From a checkpoint of a small image captioner: encoder activation gelu, encoder patch size [4, 4].
Rows from block 7 of the image encoder of a small image captioner, named by matrix and row number. Rows with one number within an expert belong to one neuron, the router's apart. Each number is 200 + 40 x the weight over its row's rms, rounded and kept within 0 to 999. All counts start at 0.
After each expert's rows are labels from the 100 images, of 14976, where the router gives the expert most weight on average: "lies over" is the class under the peak; "strongest on" is what is common among them. Only what is clearly more common there than usual is listed. The data: cartoon faces. In brackets: how many of the 100.
# router: router (encoder.blocks.7.mlp.router.weight, 32x128), inputs 0-63
# up: expert up (encoder.blocks.7.mlp.up, 32x64x128), inputs 0-63
# down: expert down (encoder.blocks.7.mlp.down, 32x128x64, transposed), outputs 0-63

# expert 9
router.9,166,153,216,243,240,170,158,174,164,256,215,244,137,232,211,128,185,167,165,135,238,225,199,181,205,239,219,162,178,213,136,172,253,212,206,255,250,162,151,234,151,228,147,165,206,261,172,169,205,214,232,174,152,200,158,229,222,150,197,160,215,161,187,225
up.0,178,232,212,192,126,163,240,280,207,277,165,204,157,233,165,197,246,148,217,147,261,191,213,159,229,204,187,201,228,210,205,139,242,178,215,216,237,175,205,195,145,263,166,190,193,235,128,224,192,212,194,182,232,154,163,156,188,192,237,220,240,215,185,229
down.0,190,170,276,190,235,177,164,146,206,195,170,175,116,247,186,194,175,134,95,162,207,202,267,206,198,268,103,177,227,188,174,228,290,230,216,233,291,188,245,251,208,173,152,199,215,166,204,160,173,259,138,205,196,284,212,156,201,176,191,212,250,93,193,195
up.1,230,235,246,217,171,235,188,208,203,112,234,265,226,250,134,228,179,293,201,203,315,245,132,193,264,207,147,273,144,282,209,196,162,197,186,226,197,167,185,209,216,251,204,191,215,266,206,159,203,221,243,195,247,252,207,243,221,145,165,194,218,206,143,257
down.1,213,239,166,216,188,173,199,183,266,231,241,198,202,249,245,210,246,151,252,269,213,171,183,136,231,180,218,218,136,168,149,178,160,209,190,165,192,166,232,192,235,232,210,245,287,130,253,185,233,275,169,237,145,170,146,136,207,160,206,192,212,206,142,192
up.2,161,84,245,170,208,182,183,166,117,214,186,202,230,241,231,205,180,202,201,238,211,198,197,175,199,203,152,202,191,188,156,180,217,210,219,190,180,250,166,162,113,219,287,219,186,225,187,163,243,211,135,197,252,196,261,157,175,186,228,111,212,156,199,166
down.2,190,173,119,174,179,205,180,203,216,200,155,151,231,171,272,187,218,222,242,206,206,233,192,229,264,291,141,215,163,228,158,187,241,158,138,177,277,246,262,188,275,251,251,211,180,149,278,198,189,197,205,140,214,189,198,236,209,218,98,187,159,186,127,229
up.3,222,208,251,203,170,278,230,252,148,216,199,196,207,271,192,141,199,173,186,206,187,229,219,264,228,181,204,214,168,232,189,146,227,248,229,217,165,151,241,185,224,198,202,202,202,152,219,156,203,223,205,167,232,192,290,131,233,163,243,260,220,239,239,145
down.3,207,89,202,165,249,274,200,164,219,161,175,270,260,174,197,190,99,166,215,229,202,249,246,166,265,211,203,279,245,189,197,189,180,212,164,109,228,214,171,194,258,212,191,207,193,143,227,198,232,195,167,167,220,176,184,161,227,182,176,224,183,145,151,223
up.4,191,152,195,184,273,249,273,241,277,124,217,217,172,149,131,195,208,190,151,160,209,193,185,258,210,218,190,138,186,153,270,234,171,165,186,206,155,192,159,176,161,157,226,161,247,122,155,171,237,295,271,203,217,257,228,167,221,275,162,227,266,190,216,257
down.4,136,264,206,192,204,214,198,167,235,173,214,200,206,184,75,210,187,198,225,177,174,88,201,293,143,237,193,144,173,228,251,201,192,192,144,236,231,141,195,162,173,196,192,203,212,266,175,200,134,218,188,155,250,254,272,159,236,217,243,201,262,155,262,219
lies over: hair (89)
strongest on: black hair (93); beard (51); curly hair (41)

# expert 22
router.22,153,131,195,224,207,199,179,151,146,205,232,215,275,196,192,125,205,235,184,180,233,219,284,142,187,228,211,169,163,159,175,179,164,188,189,158,248,194,130,160,128,147,223,114,233,217,149,270,175,193,235,222,207,227,161,186,262,252,171,162,217,221,219,280
up.0,214,264,122,126,251,166,216,230,215,180,197,295,231,173,222,177,218,151,198,202,194,216,214,157,198,143,230,249,181,191,218,175,178,170,223,172,179,201,214,182,189,253,196,176,165,205,180,242,197,213,230,131,250,251,153,214,114,177,224,225,145,167,93,104
down.0,216,202,205,209,216,208,191,167,232,160,243,152,212,216,227,134,202,240,172,235,206,232,179,237,253,205,239,241,153,234,206,256,251,227,213,205,227,226,253,170,158,132,292,268,226,252,205,233,248,181,291,238,236,225,247,272,158,134,237,191,131,242,140,235
up.1,180,196,278,213,211,192,227,129,210,277,118,188,209,239,149,199,205,247,141,267,138,243,207,166,257,309,182,186,245,187,128,178,117,127,180,186,179,231,197,206,157,178,240,226,172,196,202,193,181,183,240,238,151,97,273,143,228,201,276,180,130,199,249,111
down.1,176,220,260,163,123,159,244,206,143,207,229,178,144,208,230,243,191,187,220,255,224,166,199,107,213,85,212,183,179,204,203,183,179,242,191,131,165,264,216,188,148,221,218,206,179,178,228,161,236,205,176,205,265,191,262,189,137,227,218,204,305,209,214,130
up.2,232,218,163,124,258,264,211,183,123,135,187,222,249,188,163,172,200,178,207,224,158,158,148,239,219,193,189,247,159,189,299,208,230,213,212,208,217,242,177,239,196,280,322,183,157,226,148,227,188,128,205,211,161,245,246,196,270,211,182,196,184,194,177,230
down.2,157,204,206,163,189,268,257,136,148,231,202,173,141,250,229,169,220,167,178,164,157,174,104,264,164,247,255,193,197,216,150,205,160,194,150,119,226,215,152,180,185,210,178,204,197,264,242,212,244,220,140,208,201,206,147,192,159,157,233,176,249,214,120,209
up.3,140,130,178,169,181,274,236,229,246,194,230,242,140,250,246,261,178,171,223,146,225,199,130,204,274,213,153,216,155,173,234,160,261,182,175,157,230,226,234,190,216,222,277,222,234,311,130,195,169,209,209,194,243,138,211,216,214,225,204,221,157,224,154,183
down.3,160,184,245,194,207,133,167,152,254,109,203,176,184,216,160,161,160,184,150,237,215,250,217,207,109,274,227,208,201,178,212,174,264,239,157,208,214,202,184,173,254,287,187,220,198,176,155,226,251,204,156,190,169,250,215,235,189,263,132,177,116,196,190,285
up.4,204,164,163,212,201,270,265,248,135,164,182,166,261,162,174,236,164,207,193,128,182,182,165,137,179,294,249,188,221,170,256,208,228,242,178,161,147,197,234,228,238,167,177,276,215,232,281,221,180,189,232,235,232,245,140,185,252,253,242,199,157,173,170,256
down.4,264,164,196,156,192,207,154,214,150,161,217,219,141,210,255,176,243,207,222,171,228,203,238,188,150,162,197,203,230,223,175,227,198,114,190,170,190,150,194,234,237,223,257,230,226,240,153,254,238,289,197,192,179,209,168,185,221,221,211,294,159,224,232,221
lies over: hair (69)
strongest on: purple face (85); purple hair (46); brown hair (31)

# expert 4
router.4,216,285,162,184,232,194,249,242,160,143,126,131,186,197,197,224,175,207,234,247,146,198,214,125,223,210,102,237,135,168,195,198,162,215,228,186,206,170,204,179,204,180,177,260,180,221,251,173,219,170,238,221,213,143,205,172,202,237,243,215,221,154,129,222
up.0,173,226,272,144,153,217,219,283,262,167,186,147,206,217,161,233,240,226,257,177,158,163,229,184,107,216,186,226,207,200,175,191,189,257,216,215,168,187,185,247,233,146,198,187,185,234,232,258,175,213,300,238,155,217,243,90,251,188,149,169,217,140,196,143
down.0,291,202,243,274,193,243,148,176,251,251,196,258,204,206,157,142,201,150,203,175,198,218,186,168,213,185,172,159,185,237,235,241,144,266,271,180,179,208,219,189,262,201,213,209,168,188,122,203,145,255,252,219,205,218,234,220,236,268,247,143,171,202,206,208
up.1,200,164,213,118,130,155,283,231,225,229,201,177,211,205,312,225,213,213,209,219,229,178,282,250,200,205,201,203,157,163,96,191,223,171,118,214,237,264,239,165,184,189,189,178,209,221,273,268,182,210,224,208,183,245,165,286,182,227,163,213,188,163,245,207
down.1,210,262,221,184,180,151,150,281,209,217,180,197,173,244,248,156,204,261,125,219,128,239,203,242,173,160,278,248,184,223,253,188,143,171,263,227,151,211,196,156,262,216,202,212,168,271,138,290,257,189,191,114,198,227,161,266,308,146,208,209,177,202,256,219
up.2,175,167,176,290,166,185,218,136,235,194,189,204,168,93,240,222,248,191,221,229,199,173,274,252,225,223,185,203,211,253,203,212,190,187,289,159,188,200,171,178,251,133,256,185,223,193,270,124,212,153,185,215,226,193,199,221,179,139,269,197,174,183,154,156
down.2,180,210,146,246,197,224,232,246,154,254,230,218,223,154,210,258,174,213,164,228,205,284,165,223,239,155,141,252,181,261,193,163,187,201,188,205,214,169,166,167,202,231,185,171,163,214,194,228,173,221,145,226,198,212,229,250,206,220,176,114,157,185,244,246
up.3,175,253,256,196,233,216,133,262,235,251,190,216,210,214,214,179,246,136,203,224,161,204,151,259,257,164,200,161,212,244,166,253,238,95,208,186,225,220,203,209,239,208,204,230,258,192,259,252,224,214,173,222,190,213,194,170,175,195,187,186,251,255,274,250
down.3,226,229,276,195,253,189,202,163,170,209,182,248,232,164,161,250,210,195,288,120,257,156,135,167,206,230,242,232,151,162,168,239,233,232,246,231,205,243,148,143,199,224,171,259,173,189,177,207,274,153,132,207,211,60,139,209,184,239,221,203,211,144,170,170
up.4,202,155,247,268,231,228,204,175,215,172,187,220,205,213,246,240,185,182,168,238,236,201,174,219,266,264,177,215,266,233,284,188,156,202,177,210,208,217,230,192,168,158,161,182,236,184,113,227,180,204,152,287,227,197,165,247,255,212,202,151,256,240,147,183
down.4,247,184,255,210,151,209,202,190,232,167,182,210,246,167,244,188,151,143,230,201,207,197,238,253,231,232,227,186,193,115,224,208,195,214,195,143,199,168,178,184,228,196,158,165,160,224,163,105,294,290,148,245,176,205,253,168,218,198,160,168,172,194,237,186
lies over: skin (57)
strongest on: white hair (96); beard (64); curly hair (43); face colour: grey (35)

# expert 26
router.26,257,217,141,227,196,220,261,215,241,201,93,234,250,188,164,164,157,239,166,208,168,258,272,237,227,221,166,171,191,213,238,159,245,245,163,175,193,209,161,178,183,146,170,146,206,214,287,169,229,277,234,189,208,218,170,166,205,233,141,171,179,211,138,165
up.0,197,219,210,189,289,175,230,198,257,210,211,259,274,178,184,184,199,197,219,244,187,224,182,227,216,245,195,151,239,164,125,215,154,155,221,211,176,235,232,120,217,172,186,234,284,253,174,220,229,180,175,169,146,249,186,252,196,194,211,233,197,167,244,179
down.0,226,256,191,181,216,186,214,230,160,201,188,199,238,182,183,213,167,201,222,157,282,128,246,212,225,268,188,107,270,252,221,218,236,244,124,268,182,245,228,219,157,258,248,212,261,203,226,191,208,184,223,163,141,216,180,115,196,232,185,242,245,128,254,214
up.1,228,270,220,245,235,107,173,148,200,219,231,200,233,245,207,189,166,157,247,206,149,255,187,216,188,206,216,189,245,157,124,256,248,237,203,170,209,198,223,194,206,253,220,145,248,222,223,159,226,163,213,256,222,188,290,143,219,134,178,190,230,188,180,127
down.1,275,250,150,209,213,185,229,180,217,185,147,189,168,267,159,216,147,255,239,257,171,249,125,217,240,280,221,247,215,262,254,213,171,147,235,263,188,200,249,153,122,263,244,145,96,230,144,221,110,201,226,228,218,118,194,181,149,224,170,219,220,184,192,198
up.2,181,177,166,205,160,179,210,207,300,199,208,259,185,185,184,170,202,215,208,142,250,178,227,209,219,274,255,159,223,211,200,206,216,193,189,145,164,179,209,275,254,190,166,224,209,207,173,153,215,185,219,240,229,165,204,167,215,168,257,252,242,303,262,232
down.2,166,230,272,195,162,200,217,289,238,204,167,242,217,173,190,124,156,160,250,169,271,123,215,145,218,222,219,179,264,194,232,249,170,253,241,117,192,239,169,191,91,164,214,233,228,207,205,167,233,120,150,291,181,246,151,150,191,211,227,190,237,222,190,111
up.3,218,200,169,267,172,187,147,199,195,190,175,174,251,125,232,238,202,226,202,287,180,240,250,239,158,123,247,201,179,150,163,144,213,194,181,256,170,157,209,178,230,272,153,227,223,178,167,182,205,240,210,183,174,193,183,148,300,134,226,215,200,165,197,164
down.3,165,230,268,107,200,241,180,187,260,261,166,192,256,153,182,216,157,212,112,229,204,206,166,200,236,207,202,216,169,200,125,151,293,238,161,275,197,240,189,228,164,203,259,236,222,300,185,169,183,212,185,254,175,217,187,264,181,227,77,183,222,195,196,157
up.4,187,178,211,138,152,242,144,168,282,237,221,169,215,151,156,203,185,200,248,186,156,154,165,196,202,194,208,194,147,248,213,332,199,225,190,264,213,222,203,212,187,132,294,162,217,248,164,186,205,179,124,192,164,246,159,149,266,206,98,226,201,204,174,165
down.4,174,167,215,182,138,245,216,223,240,253,215,247,187,219,227,185,153,221,251,164,152,262,262,171,222,200,193,253,219,186,198,240,258,300,241,200,157,181,205,167,247,233,258,167,235,155,148,253,127,199,204,175,144,247,208,146,286,142,245,177,170,244,203,209
lies over: clothes (26)
strongest on: grey face (50); pink hair (39); sad (37)

# expert 14
router.14,269,155,236,212,199,187,149,242,183,217,196,165,187,167,153,204,265,156,198,216,218,198,187,171,208,168,221,247,206,263,248,256,121,195,235,314,225,135,247,226,220,150,152,167,199,189,149,239,240,223,224,126,149,184,186,120,213,222,253,230,223,172,202,185
up.0,124,268,163,181,134,177,213,139,188,160,170,188,197,175,268,277,234,229,217,196,191,224,255,173,276,152,120,219,229,163,290,187,152,222,279,226,147,186,237,208,231,196,231,245,159,232,154,181,261,222,246,188,233,163,177,232,171,175,257,199,196,168,236,165
down.0,306,194,238,194,198,197,304,177,156,164,253,230,251,280,194,193,185,219,237,193,176,222,201,175,234,194,196,260,222,233,265,208,212,308,227,171,159,142,200,201,235,274,142,180,193,263,155,186,234,133,161,226,230,201,171,206,253,168,296,178,206,167,161,228
up.1,215,183,243,248,248,188,144,242,177,190,175,203,212,169,173,103,199,178,308,229,238,146,196,228,170,174,177,174,268,196,192,218,200,250,195,214,107,201,144,132,188,202,182,199,180,245,217,115,195,270,205,143,248,165,194,172,173,154,151,269,185,172,218,147
down.1,201,217,190,265,168,225,170,188,278,158,213,185,207,240,219,189,189,147,192,160,183,164,161,211,224,289,185,204,188,162,175,192,231,181,164,259,185,195,139,187,135,215,174,173,226,201,87,211,185,213,167,133,173,267,197,258,219,325,144,255,118,215,235,202
up.2,211,200,240,225,253,166,210,204,145,179,186,186,223,129,134,138,171,172,229,182,148,134,210,204,196,141,233,190,212,242,213,162,210,212,263,333,193,212,145,189,200,194,188,194,225,203,227,210,263,148,100,149,183,157,124,212,208,222,179,168,159,214,240,189
down.2,219,252,243,135,210,228,223,215,151,253,166,172,188,106,198,219,198,168,205,191,219,202,197,187,281,168,172,206,210,266,198,185,167,162,243,215,261,98,224,251,231,192,170,179,222,272,204,213,222,198,214,156,192,191,154,215,215,123,237,252,137,179,182,177
up.3,220,255,220,226,231,198,148,206,258,173,135,227,136,246,182,131,278,175,177,198,197,223,203,187,213,226,173,250,219,146,247,229,171,186,191,152,226,280,195,119,208,213,218,211,225,206,125,240,199,239,177,235,140,243,241,231,193,201,145,194,246,165,176,196
down.3,148,208,210,156,240,209,164,220,243,173,151,202,227,232,195,195,217,188,193,169,188,209,235,258,187,143,199,201,182,250,178,252,255,169,243,172,194,179,162,217,213,239,172,217,242,219,251,125,224,193,225,225,207,190,105,161,219,207,244,241,92,199,155,178
up.4,215,136,181,246,148,160,213,128,166,208,261,229,220,204,174,277,174,230,150,185,143,197,202,108,258,269,178,208,168,235,145,226,151,218,223,233,207,162,156,181,165,269,216,224,185,166,231,184,197,144,144,208,244,214,260,141,149,206,267,219,249,235,203,217
down.4,242,218,165,236,124,204,198,197,175,199,220,158,145,138,190,180,125,218,192,189,209,127,256,235,181,204,168,254,165,243,294,203,163,202,198,161,210,167,244,211,125,270,236,187,92,179,200,190,236,206,204,161,186,278,146,167,105,98,141,233,128,239,197,204
lies over: skin (37); hair (32)
strongest on: grey hair (100); beard (74); grey face (35); hair: curly hair (34)

# expert 28
router.28,189,183,189,175,258,186,135,141,280,177,162,210,241,266,210,96,278,176,206,221,140,240,139,195,227,222,116,268,206,237,195,200,152,252,215,190,164,203,247,152,187,189,211,156,186,180,265,219,203,247,241,204,173,224,207,187,213,220,254,237,180,253,241,135
up.0,263,190,271,219,236,205,248,220,178,220,197,208,179,240,203,176,166,184,164,203,221,203,158,196,195,156,170,224,233,159,297,142,224,173,249,210,191,196,198,196,172,283,183,241,194,210,204,251,215,172,197,249,165,221,179,196,139,208,139,224,151,173,255,197
down.0,245,317,208,178,288,203,238,167,238,205,256,274,183,216,201,204,191,139,208,164,207,245,174,251,239,190,264,144,182,224,311,212,215,157,253,168,141,236,191,225,206,217,183,178,146,195,173,145,201,141,223,230,232,259,236,190,144,194,180,338,206,182,185,199
up.1,221,212,196,258,180,211,228,234,143,257,171,213,201,249,149,164,234,193,283,265,140,182,239,240,220,169,177,210,254,165,177,124,190,230,182,285,188,219,234,128,208,135,256,219,315,174,246,250,157,214,147,157,213,188,155,171,239,221,185,214,203,212,263,204
down.1,174,244,188,343,174,251,151,217,93,260,226,180,176,218,119,252,159,217,176,190,131,187,177,180,170,167,192,246,146,243,216,194,225,276,148,277,193,159,207,215,199,207,171,229,186,250,148,213,196,214,241,264,153,207,152,210,203,230,232,165,221,227,229,247
up.2,158,175,143,261,197,194,152,262,252,210,196,200,210,210,212,198,188,203,264,106,133,218,199,175,266,191,269,204,227,177,200,178,177,229,117,191,152,225,163,150,242,186,234,202,110,237,214,140,146,238,226,196,250,240,131,211,198,263,242,138,187,232,187,155
down.2,132,206,262,296,141,220,166,279,170,168,246,213,221,171,182,189,181,173,164,210,263,226,277,206,228,229,232,240,191,163,190,113,183,193,163,205,181,248,193,211,190,300,218,188,256,221,176,227,248,171,176,201,241,232,199,214,206,264,232,226,182,277,162,192
up.3,228,211,148,110,182,221,227,196,191,256,242,234,193,170,172,180,210,186,164,227,146,223,173,171,233,135,190,231,216,219,152,287,230,190,199,161,190,250,161,242,222,191,195,141,154,220,144,134,182,203,177,126,261,171,207,141,148,270,134,200,176,199,233,236
down.3,144,97,200,241,196,191,164,114,242,215,145,263,181,214,228,211,222,270,237,232,196,188,158,156,177,164,188,146,226,252,204,307,177,228,226,151,215,201,166,261,208,257,204,189,193,183,136,280,181,202,115,208,216,175,234,179,116,211,264,267,153,177,227,175
up.4,182,198,254,197,152,227,167,159,180,197,189,247,154,229,180,177,209,203,156,208,290,166,193,172,204,237,131,193,190,211,198,223,188,257,226,145,210,201,219,262,167,275,290,201,165,107,206,236,174,187,151,175,207,215,179,275,212,131,239,232,151,208,136,109
down.4,249,254,220,198,200,199,201,189,229,210,217,201,209,288,135,190,139,245,231,183,117,254,208,172,191,238,163,89,286,236,119,168,298,232,174,290,200,208,144,198,165,139,245,191,241,294,264,157,256,201,272,179,135,195,170,180,195,253,149,182,219,223,212,235
lies over: skin (73)
strongest on: pink face (85); winking (44)

# expert 20
router.20,169,132,182,222,178,202,186,247,185,281,153,236,140,234,147,172,251,180,142,161,150,231,160,231,199,239,220,214,258,250,250,211,198,193,239,162,112,222,204,117,122,250,194,244,207,263,137,235,238,203,263,266,173,143,143,214,212,229,210,183,152,194,203,227
up.0,197,162,229,206,240,227,206,219,206,265,176,292,194,191,232,227,139,256,212,186,214,204,195,201,165,160,220,178,215,122,211,150,201,228,266,208,225,283,240,254,170,189,204,170,264,220,146,141,174,212,179,245,239,190,200,202,194,237,142,195,192,173,129,167
down.0,190,143,146,265,246,179,265,197,209,222,264,195,203,206,209,220,164,183,148,215,123,241,231,122,273,216,236,227,167,223,221,230,187,139,231,226,233,194,198,201,162,180,226,131,213,255,178,141,196,169,200,129,171,188,255,226,264,296,136,204,251,137,236,238
up.1,232,230,138,195,152,165,201,204,173,168,140,201,290,260,108,248,131,195,168,171,193,211,182,236,182,215,222,248,254,223,176,146,208,167,177,199,173,183,224,206,272,175,193,215,269,208,186,130,97,168,197,152,202,187,254,182,204,215,207,150,133,216,255,212
down.1,230,232,254,283,190,212,197,179,189,145,175,200,213,117,140,223,216,132,231,330,203,195,91,246,239,213,156,205,240,150,190,214,189,158,215,142,177,181,213,128,224,168,285,162,169,201,217,245,209,192,185,191,178,213,287,239,179,238,216,186,193,203,194,193
up.2,132,144,219,214,262,207,246,195,179,168,168,248,187,295,173,323,188,245,138,179,272,219,210,152,215,223,210,148,157,205,191,161,218,163,185,163,203,193,180,180,227,200,211,181,239,166,204,240,132,219,275,238,129,254,172,263,211,232,192,215,218,157,164,254
down.2,167,195,256,288,123,218,164,241,124,243,208,228,214,212,215,176,195,267,181,196,209,224,206,182,222,209,181,241,224,238,232,289,181,147,239,178,122,190,198,230,179,197,143,174,193,215,203,217,218,177,282,99,238,198,285,220,276,287,171,131,149,234,259,199
up.3,229,181,260,106,256,133,172,197,181,208,272,225,280,224,219,151,243,222,108,94,169,173,188,212,226,245,207,198,216,213,187,92,239,185,162,140,230,224,165,173,201,231,266,199,217,242,216,299,144,157,170,246,183,231,196,194,149,199,88,227,155,217,211,182
down.3,170,274,153,232,280,223,135,197,213,260,234,218,145,154,87,225,225,194,160,259,147,158,224,141,237,174,201,109,174,188,178,185,187,223,248,233,149,165,186,141,188,196,135,172,280,222,204,263,152,288,241,165,182,203,218,222,154,192,168,212,246,193,287,168
up.4,201,185,256,245,162,150,223,143,191,136,100,176,202,151,201,98,233,131,187,252,223,166,194,154,223,205,244,263,203,182,269,192,214,295,202,224,269,214,169,196,198,170,204,261,203,199,196,186,177,214,168,176,193,178,265,209,171,181,166,229,161,194,139,191
down.4,174,219,242,223,165,194,196,195,240,181,254,240,233,137,143,240,180,254,199,253,170,258,186,236,247,181,187,201,244,220,217,122,295,192,198,258,129,161,139,204,148,157,177,247,245,222,184,209,246,205,94,197,214,221,155,241,125,172,185,114,264,232,201,232
lies over: hair (56)
strongest on: orange hair (97); beard (61); curly hair (35)

# expert 17
router.17,212,169,213,173,188,236,264,237,206,222,122,217,176,221,230,133,223,239,238,239,144,199,191,212,205,121,230,144,240,161,127,234,209,201,222,221,89,229,268,167,235,143,174,117,185,211,219,214,221,288,223,247,184,252,219,168,185,205,273,185,218,228,219,198
up.0,253,188,125,179,147,209,242,241,192,145,207,177,192,150,187,221,141,270,235,213,249,173,226,224,189,153,155,179,175,169,203,200,115,204,188,176,200,145,235,140,153,152,173,177,197,180,174,218,167,265,208,181,220,213,164,198,257,206,159,193,193,216,238,219
down.0,241,226,137,261,203,152,210,236,222,195,293,199,215,199,191,168,254,253,127,245,150,214,211,248,175,260,280,279,182,244,185,226,226,181,240,175,236,215,170,176,200,156,279,213,223,275,216,180,185,173,257,145,256,189,222,183,87,239,212,241,151,147,197,199
up.1,211,244,220,232,239,192,256,257,178,240,235,220,166,238,203,175,223,161,214,233,153,190,270,220,236,119,205,171,194,241,156,234,197,176,198,174,217,146,189,225,82,184,147,168,146,146,292,179,194,213,128,208,221,233,197,154,173,186,208,129,184,202,129,117
down.1,238,166,206,192,225,277,191,158,147,223,234,129,202,258,224,166,225,186,242,160,193,202,276,246,227,210,220,167,226,178,212,226,272,251,275,180,252,127,214,202,190,255,249,157,214,128,172,224,200,245,114,208,141,170,242,245,157,204,144,241,221,205,197,182
up.2,196,210,233,294,180,208,152,185,169,167,161,264,192,251,262,215,165,197,230,199,185,158,184,194,239,132,218,193,223,141,178,198,211,177,215,226,225,162,148,170,187,219,137,169,224,273,203,218,232,138,236,226,226,200,139,201,251,283,228,187,234,140,131,171
down.2,182,303,180,231,216,234,160,228,213,200,246,245,206,241,219,120,204,173,198,219,243,227,124,227,150,198,213,135,158,316,165,186,223,229,241,214,119,250,217,209,198,176,215,188,274,243,293,197,163,232,190,149,201,176,197,170,201,159,214,200,201,196,244,234
up.3,226,142,200,218,181,150,167,195,162,101,136,163,133,194,172,314,255,217,195,253,261,234,177,140,210,251,194,187,200,210,193,157,198,226,105,117,164,199,187,144,187,239,212,231,196,164,228,224,249,168,191,174,180,186,265,186,209,203,277,227,137,107,160,232
down.3,191,117,223,219,211,220,180,194,245,192,144,214,226,185,270,201,233,288,197,220,176,160,114,281,167,180,225,262,121,203,188,199,176,246,195,190,263,199,179,302,120,121,216,139,237,174,224,208,194,147,206,191,159,278,241,194,195,190,276,225,165,204,184,171
up.4,143,250,153,144,189,121,232,179,191,180,178,168,206,153,222,244,219,297,215,237,90,246,191,248,200,224,170,233,236,266,147,242,251,154,194,215,299,242,248,268,205,267,230,218,183,172,208,192,196,227,237,221,224,214,183,181,180,214,234,202,183,212,154,230
down.4,159,224,265,201,146,137,208,133,168,190,166,175,188,203,235,223,281,209,174,182,158,168,240,214,183,208,207,199,166,157,189,224,222,221,167,131,176,116,213,248,233,139,181,160,198,234,231,252,279,212,181,197,162,182,276,165,179,183,148,173,193,156,235,227
lies over: skin (72)
strongest on: grey face (67); bald (58); laughing (41)